Rows from block 6 of the image encoder, named by matrix and row number. Rows with one number belong to one neuron. Each number is 500 + 25 x the weight over the matrix's rms, rounded and kept within 0 to 999. All counts start at 0. Numbers have three digits each.
# fc1: MLP up (encoder.blocks.6.mlp.fc1.weight, 480x160), inputs 0-159
# fc2: MLP down (encoder.blocks.6.mlp.fc2.weight, 160x480, transposed), outputs 0-159
fc1.275:507483470476512516521517474554508492491469504477513498470508500433508482485530529467510518522521483484523507538481472502493465505529474507488506515491493499471511519458511482495479520502493479473458533490505539494567442505490493493518501512570506533542507489498515501477522538519518536523512460484520500522546524483473544513520490522513518451471489496530484495471533512528491471438492493483458534452483405517533520477528474502468492518463515539550510574478495467510550451495500451
fc2.275:519461522538512487488505519484521508496486488518525485487473513520484496509491468535478492461467481524496461463522471503501513470505516495587512471500457497483467535473539512497541456481434535456487484483503490541459522492480508480532544493503482474489482464465488504516489431473495482528450509455458515499505490517489510529481478478499501524495515502486514485542496541547480484532483551502513457543474498468505485466464492507483509483474468460471526529491516516521502517507449504
fc1.276:487534480490487470484526543443524486507491495514489490526532481484480507527498483515512459506486525453540528486527477497476473505450488496489528539517512502514510478506495523537464501514498499470489497492496488489506502543518467527447524510533485484478490547478522508541480504529489526504519542530505518515504468476499481499477482488493508520500536490512537539488496504500511496519508440471501483478511516532516501475512513490497492495487478469472520515509506491509492521456492538
fc2.276:544484483508494518519494461497483547477503508492488514477503458541498505466503517547522531517495510526456510485536468529484541513474514483499535481450467491525494481524502516464489509485507488484517522519512492481489464487490542492513480507463526487493538469519514470524485506500513470478514456487494489508519520493512493506551545495542479505532484477506520516512474469540488512503510513511501495520490488561515496517527537479522474497473479519509495503503542515494476514489512509
fc1.277:519501486493542466495466537480521553493500496485510533469484497487493477517485466478513527494485451461538522510495429456496495484500525482524471491541518482497525526485487507487529485503458531472503499509475518540475491521516531505514505490494523493516557505467499481516474449510483516506473472480522511492547476492471520541520554519525509500455476445514500501496480491493500517480514496500499504458494525534508497538489482509506569509504474505505460559526468500508465469466470542
fc2.277:461488515535538479523471533544508500534520496517466525500505493503483501505524514520512461541466493516496485483512497522508501487514494496537536489487474486523491498498539515484469501522520501514528474487507538464500506467494470504527487463507499480466501468552508510485483481434495447510486503529491446478470492490452502488559470469456536488537519498478483517523526514538478498489468495491487500465547505481515491530495558469496505506554487469501454454485512549546519492491501472
fc1.278:493525497496493494474540490527454504507488485512479519512528478510488467506506487484484489485462536502524490499483517483509555519555507505470463520509486441487513489510495506534475473469525493507496502484468496485550511455511508477484492511496514539519510481502506521484480520503554461485479487482493495501434530522481493520478509494498518519524513469489504523506477480533491499524485463494466496507516469480507501594480475485447499522480478503504485506496486526555495493494518495
fc2.278:552546442497519495530473526474493518477515509498526459504494511477537540502490470510495471514523512541509515535507518531500521478469527476518480472504549541504522525551427529544471529509524497498509479473523469545505491492471499474466526490541467508495526498493476503499512464490506488502481511471498511493506500501503490501461461536521483535470461505522540483512503501479531497494498475499530481499441488501535497528510514518494536514501513509491454515564490508528543486469482479
fc1.279:510533517508485458495517483482480501493465518508483493509528483500502503462503506503445492497485470528449493464531513509515518527505527490485485526525487475549467464525502471482502527453492494493509470471505509478525500520489475530491524508501494502491481504482512470510547564535484477483484508570507505468505449491494539498523473470487513518483511491469503477499505513480502548506479504501482488510524507498512522509498502515493506479469501465522464461486534490515470482522483475
fc2.279:508475459500489503476455477508499482492541500494501532479475505515502496512474471502531519503469494464502522502490516494539509555470497508527520518478513518442476501483556482506545514504499489501480510515504487481513524488502535521471522515500493482508508511550465485494497525487481533563465469493527485503515522492519477461484501524522497484478517503511535487489525516555514488471469478478470481510491495473479476475483508515515536520514449526461507492537497498514529490500493487
fc1.280:457474490492457489483506496521523494536532534516481497499530554487520493458537471473505476503525474514490479515476480479505474520452460489544534517513518532534504538473514474449503495532471528473535477510461507482498513514505549528539517535516467468537512476498521542484493493533464516499543529493474469460492481495470513517465503556473490427504489462481507492478494505542501490487488474500477464495479515509513495543513496555498490465467461522463507514469555515505530466499520494
fc2.280:509491478498501500517519510554526520481467496455564541484496463499471508494489458522491509486482517493482471444490502487445478534497521491486482467477495490475488468510502513501518505488506475511477493461472519492511444547495505520479528477461517511471513526544445471497432492489512501559509496482486543503511545528535456523536508472524510474492466469500524486504492507539476509540496506520517525500523506501518543523536499515498504508520511478517488472513491493497495556531485480
fc1.281:482501470537533525489550516502520550486508457517477482522518514493503440483482504489487530457525486466476533512497476496483499487525493506439485539540515568533520513512513495489528509501490503523475450506464504478534444526504468497470487508519499485463560537440466503509511496480444488453514536504542461500523496508497482435521518488522479492524526506497509512500488513450529506504491501450522455499520491475531518512487467556520523487426497472528490532478508502514520514472523512
fc2.281:461523485524535485515521447499523502455503511463486464466500529469517477462476503497481538518496480467504483493504502544482511503494499510500509490503587536529482494474493479518487536541478540450494480489554520529475485435495523559460527479465545518486497482522504510447474488517536538529501527467516494477500512466525531457499509508476545501446483473534490501505524511485499458527433496495497513525501515475480509537490505503514534460492493496492501475523512512519552486570534532
fc1.282:508511501465507501487494489552495526528509498489502465496460517532485504538513506491507534486448476450497487538495522486507497470450503481516539483502539487515542448540532530482496531508537523482520471478493523485513493540496514481567525488481528528475462534484502518466531505519474544457468501516512516440554498481519480548503552497518413495520512514483493444516464517451539446505447497501431480504489490480499526504499561459509554478489483452524466527475494520484458533509532446
fc2.282:492455511481505539491523499486536498499507515479503531458527548500512498489474544528462457507534525517548477502510467493483476497527503499488499518485453516544540506512513493529507497498529514512484489499516510494503501476536518491468483494467519501451519475550484505512510530456518511508564495472537493561508504528516498500494508483506504537445560532528450545516491502495494536473474494504552510458522508514484548452497469478518516486462572486495535534498518505480515529467478573
fc1.283:487517499495509502483485504491507477463520508497515481444501495477494491499500468521505501490560516499480520484489478506491488527545481481563481487491508498525469504534506504493527483488563481495506481499486484511521492498496502486502499502486500493530488495526488489490522494536498488493475530517484489531497534518535471495536491466466485505514481489469483489460543464524524506507488491548494507508473489517482504517537502489466479525499541519503496523492534501478501473523467506
fc2.283:476525528502459489504552521559473503549522490518499524476475508522492500526494487490524507487503529510517489525469500467483453486491497541527555495491495485469525498537499517457486518510497461484486530471500477518513492485459500520508545531476494507513493524476466501489545509504525525531533492466518545526534478538537525520471503484489522462500441499503471495562522517534516529471499466502536522494522512507521491495512510470508466499497493477515459517473510495486485517492502488
fc1.285:461528496505514538491496458508498489479483510496470510521456540484518499509536502510505488496544501471492528542524492525498488473507532523505475504513478499551471519521496514506500502481506492470497517492512486473523508570511469495520504514512522479473505495488515531490489497483487482498482500514535499493485477450457541533528507491515479518505473485469436509527530513496509490506525515502482468540498515460491485501532482471518496480510543501469529497467500486511531518485515471
fc2.285:519505493495518478507459514480502484482482483510507501486517439484511524492511484494501521508468477492492450506492506484508508450483487483537517495480520479500540500515469494468546464525528488488503515510469504539528525479469535462486505464528502513539489505497510495461482499512484517529486504491537492491530491465504484488497504472496512479485524530493554486500477555504496499528477477552515504503504526496537487504480452493495529466527527513527523503503475505545506469490507533
fc1.286:517480479545478530512497500491511502525520493504480505525508508542514522523516500470500508493520481481498525493484473494493483508507482519493491497465520470436513517507498515481493490473487526496523486491503518500467517510466521506470511500498528533475535493486507505481495537501476487526511502539486509497504539467546535501528519519520482502526483480495457496495493515498523508509514492498440504513484494509484491459495479496485500478525541475469495520500517527498481493525503478
fc2.286:514487523494548507497511500446505497508501497494504492490497512521527517499510491503508526503486524481523487513524491503483508528498475479515505472511465474488497520485510463500545501519531502507481486513476530508523501524537509504492530499501515497522511464523487492505515551501499516541474463500469495527510487516516497500483525504485472487515531560501494481514488468479532502492505514507534524466473498488496535508499506501539490490496508518509493536439538469478539504485497505
fc1.287:478494479523533521512519476520487475487527531521465495479472474526504478454504476516527486481478545473473500502493524546494509482494505504519487536506495488498484494510464526488476487525492496543497456482529506483466527478476490455463471505497522505508511488524483530490509529512464481549471509521475498524513469481528496511502492522494494481504474528480532472541509511488533508509516512492487485537469481529490475464516528506518508497525533527504553510467458521501489481474523471
fc2.287:493497492531494525465457521457509450499454484511480523511526524506533520509510456483520485551550459528525532483504524512512513497481512497512509468493473531490499479504480501482502480491504481507540525510491511518490466508479505480503544523526496489514486515502519512485527534458514515530520451452463499516492519518542457473522536548542446517511497489532475494494483446445506488492501557517535534475490487477517517516471450548536508473536482502543515477505533453508512476483529505
fc1.288:488539504508496517509497492527491486531503526477485514515500507468522486491490514484535520521517505463516504466465464500496521480508508513489465478509466501499482525506477502533506519466479488511492500514510484501509522510482508493485478513502497510477534488532514525491472516505509476475485522511491514540502512499494487520510474513515518504542537469465490457482508519503501522489500509542490464510492515502499493480510501486471482499514475465496477510475519490518538477490481471
fc2.288:480481525520501510503532510480486508506503478555502505492494486516494490514472531516459522489476501551518495514515512510479527453478498503529495492508518504466480481474512503518497528502476494495504443513475509507497488482503487520497476475530468528491497493466493502479523505511485513529528505505522498515501535521508514483520489487523484462517512530535479517506529517524526507464491547521512511546517495488514496488498515556473441489467490512495489444504477472506502512510537535
fc1.289:520518534505502473431498528523496517538531472525500498481516519507498467519520475513505540550540506535477515496501506520498448508476488525510519532491474557474493484448499511507499514519543516503479502529494493517522535533520500458488527470516499471513504474485498501487477477532460513477544534491487498520466527565528477501495501501535471506486492461513529495471519486514507485469501480523529501499508498525518532459414538501515480503503531497491534535471503486517492501484477507
fc2.289:524534496505531476576452495444518511496517509445463527452481479525491539483504523526507510501458518519535502516533463495556533488472522474478502515519466478527487533527485507522489516468527441500508530545519533510486478513494505536488515543496499507508529502490527479522451510490507490481490498492510450537503458427500457494536522489487482484479434464492499496511471475498449490515520522470495490519546482503515525510530487516506500538467501530510491499532463499462498479529489516
fc1.291:527446503541514480491495486516478461497478487455503540492508471498502468516457509523501520501503552493472481518499513503497513491484446510483526480471490518461508456479513522534478535489517503506493462490475506458462483446487494453501496501498515450472510500437530530499491479529482498518498531522490574509492516526461484474479462476517493505486479514553534494486544545474478480506501515538495490513523507480498469499459492484480540495432469471535528515479525450519497516458524492
fc2.291:520518496488513516509523498493521518508511513501472509489499575495522480507519472538495477553539499534496531480503472453526530509543519496478507489461531517504450478548514516541522550545532493499455541496513489494520487540486526541488534486514489498537463494503488488499450481495495492513475496462508489516469507509486520464492525475443474503534485477495511544511434533533496497513533508481502494470533488534437517473528457467509505502446474517471493469510460520494493474490485506
fc1.292:528503511517489544497545522527494520481494486502513508515505500505503493512539513475537517476474493485493479487482522479491549489487499511518482482480508495515549489454492495559485530529518528498544495527517518533450490504473502516477465507470515451510528496469489466533506491523512500497510503482529505486480483514477497546493513512509538480515496487521488508491501506466453492510484482521539527516502502515473503503506501521463477512468541541492533485491465460506478500482485516
fc2.292:516533508485488478477491503491478510525580483481491507475509546447523515514523483530424475502521540534505486493449465480465533535517466523486540473490492513516542516540491534481510554494549480488504476490509523512516537476467506507460474468517514493490496495486513502501489501493530508533507484502494565487504478485525468490506508489446502499480484481477463520482495516483500499520506528485476453443504525500490480501495528468495496521504525503504495528498502538497507475541502515
fc1.293:520451512518543493478533546506517522489502540496524501482492486523531493479521449473469496488504555497503515489488502501548492508540492485504516497507466484513525521515484466499540487482504492511535524507490509553463487508517498473484473469480513504504496480492479477499499523444529519508469500478500514514512523527486508507486515495494494482522498506480461541532488528543498479451513467473509512503488453513472495485541515527538495501507532483500486508499473524469518433518491481
fc2.293:498492506513500521500506498516473481512511498530480507531503499486495477485491500492506477532467488485513534520511459490481487468491507497477509530497479502466515476509503513468458448504481478569473480502524525507495490484461491476527471524536578477499510496498512469511492508471510488476526508492494505505534462543499517508503513496472458520504527503559476510498500483500481488501489509453482510480512576514483482489466507491510525488460462490485499513512518498496477491531505482
fc1.294:502522485512504531461467465491489511477470475502539509492495492509466498501493525477500480522515486534503549472516515463487498529480497515538524547462479510470500487537490459500507489452496488481534545477501486523488509507511521479517511520506496478471502467533479505493465495497497466502497492511493499494489497508487497486524513522496496482485480497522501542505495490511518457477448489504506458509515536476521507533515495486483478510487510473488491508508538498510517471510559492
fc2.294:477470495491510453483531498520484485508504470524520504498471467501480501545491463536494494505484504551473488521467485533515474487487518484535506473473498472449494548528507530493494496529498500497487474512477484510484482500473468468503530474471465481507514485529463462507510467517522499491486511500513468511517502507511500485472488531599503499509447466523475518449462519506475500497526470483515501493494472554516547487540502496504470538524488455503496492489486481511479489470477516
fc1.296:483455506479496517465450499522483481485504482479460483534462543530463542518461531488524502539465492510541492510468488464467503498488460496484480514540481509489513521494497482464480473437551458500533440508490558525506519540544492489517456544493498472487472494450440468484483513533517457561495523522461469490500479494509524497459512493489519483556520474488501448512529513500455483511493504450501537504505444463526523484428498499512512516559506458511539492549496541519456476509457498
fc2.296:505515535479430474441514534459500509528514504540494524498486518537462503526513543469516479466459496506533524479479518465485498486538506500474473512473494521512545516493478528453472539454510513508539481490528511519504487527493497506513477481476590511494506495500546503452501520520481505552478538493499492485490460518529476520510479510449480490496486508505517518454446502503454476483492487502472490519523485505477546490533555505498525489501510493510544480431472513522482532494481440
fc1.297:514485522501532516481497492488542509496497515468530476468518487531509497510492505521511481468514520465524499519477469504496543499505509512502491476466469473524525497500522488516495486470463525501505527477498536461463496520508477518490452487484473545508500480500486497499446509500482491510500495515516522487487487524494508538502522500490527515517508456488511518488503503490522491494524472493515507459511490535458475530482515513482459498484496487489472494489553496488514465496511502
fc2.297:512493500474499496488508470514478512483526468490483516472484466515517513466482515520509497513473514538517468501493500513480518490498504490508515522508504499494476493484481484543475549538489508504515487510499488524519486462509517464478518493494495493506496502518517499511477478468517495530510521503487489511475448508482439490471484454480501500523493524511498489518531505509471484501470524472511484556532474494518525466508506477505496483488494505529480517540512482491532524502497512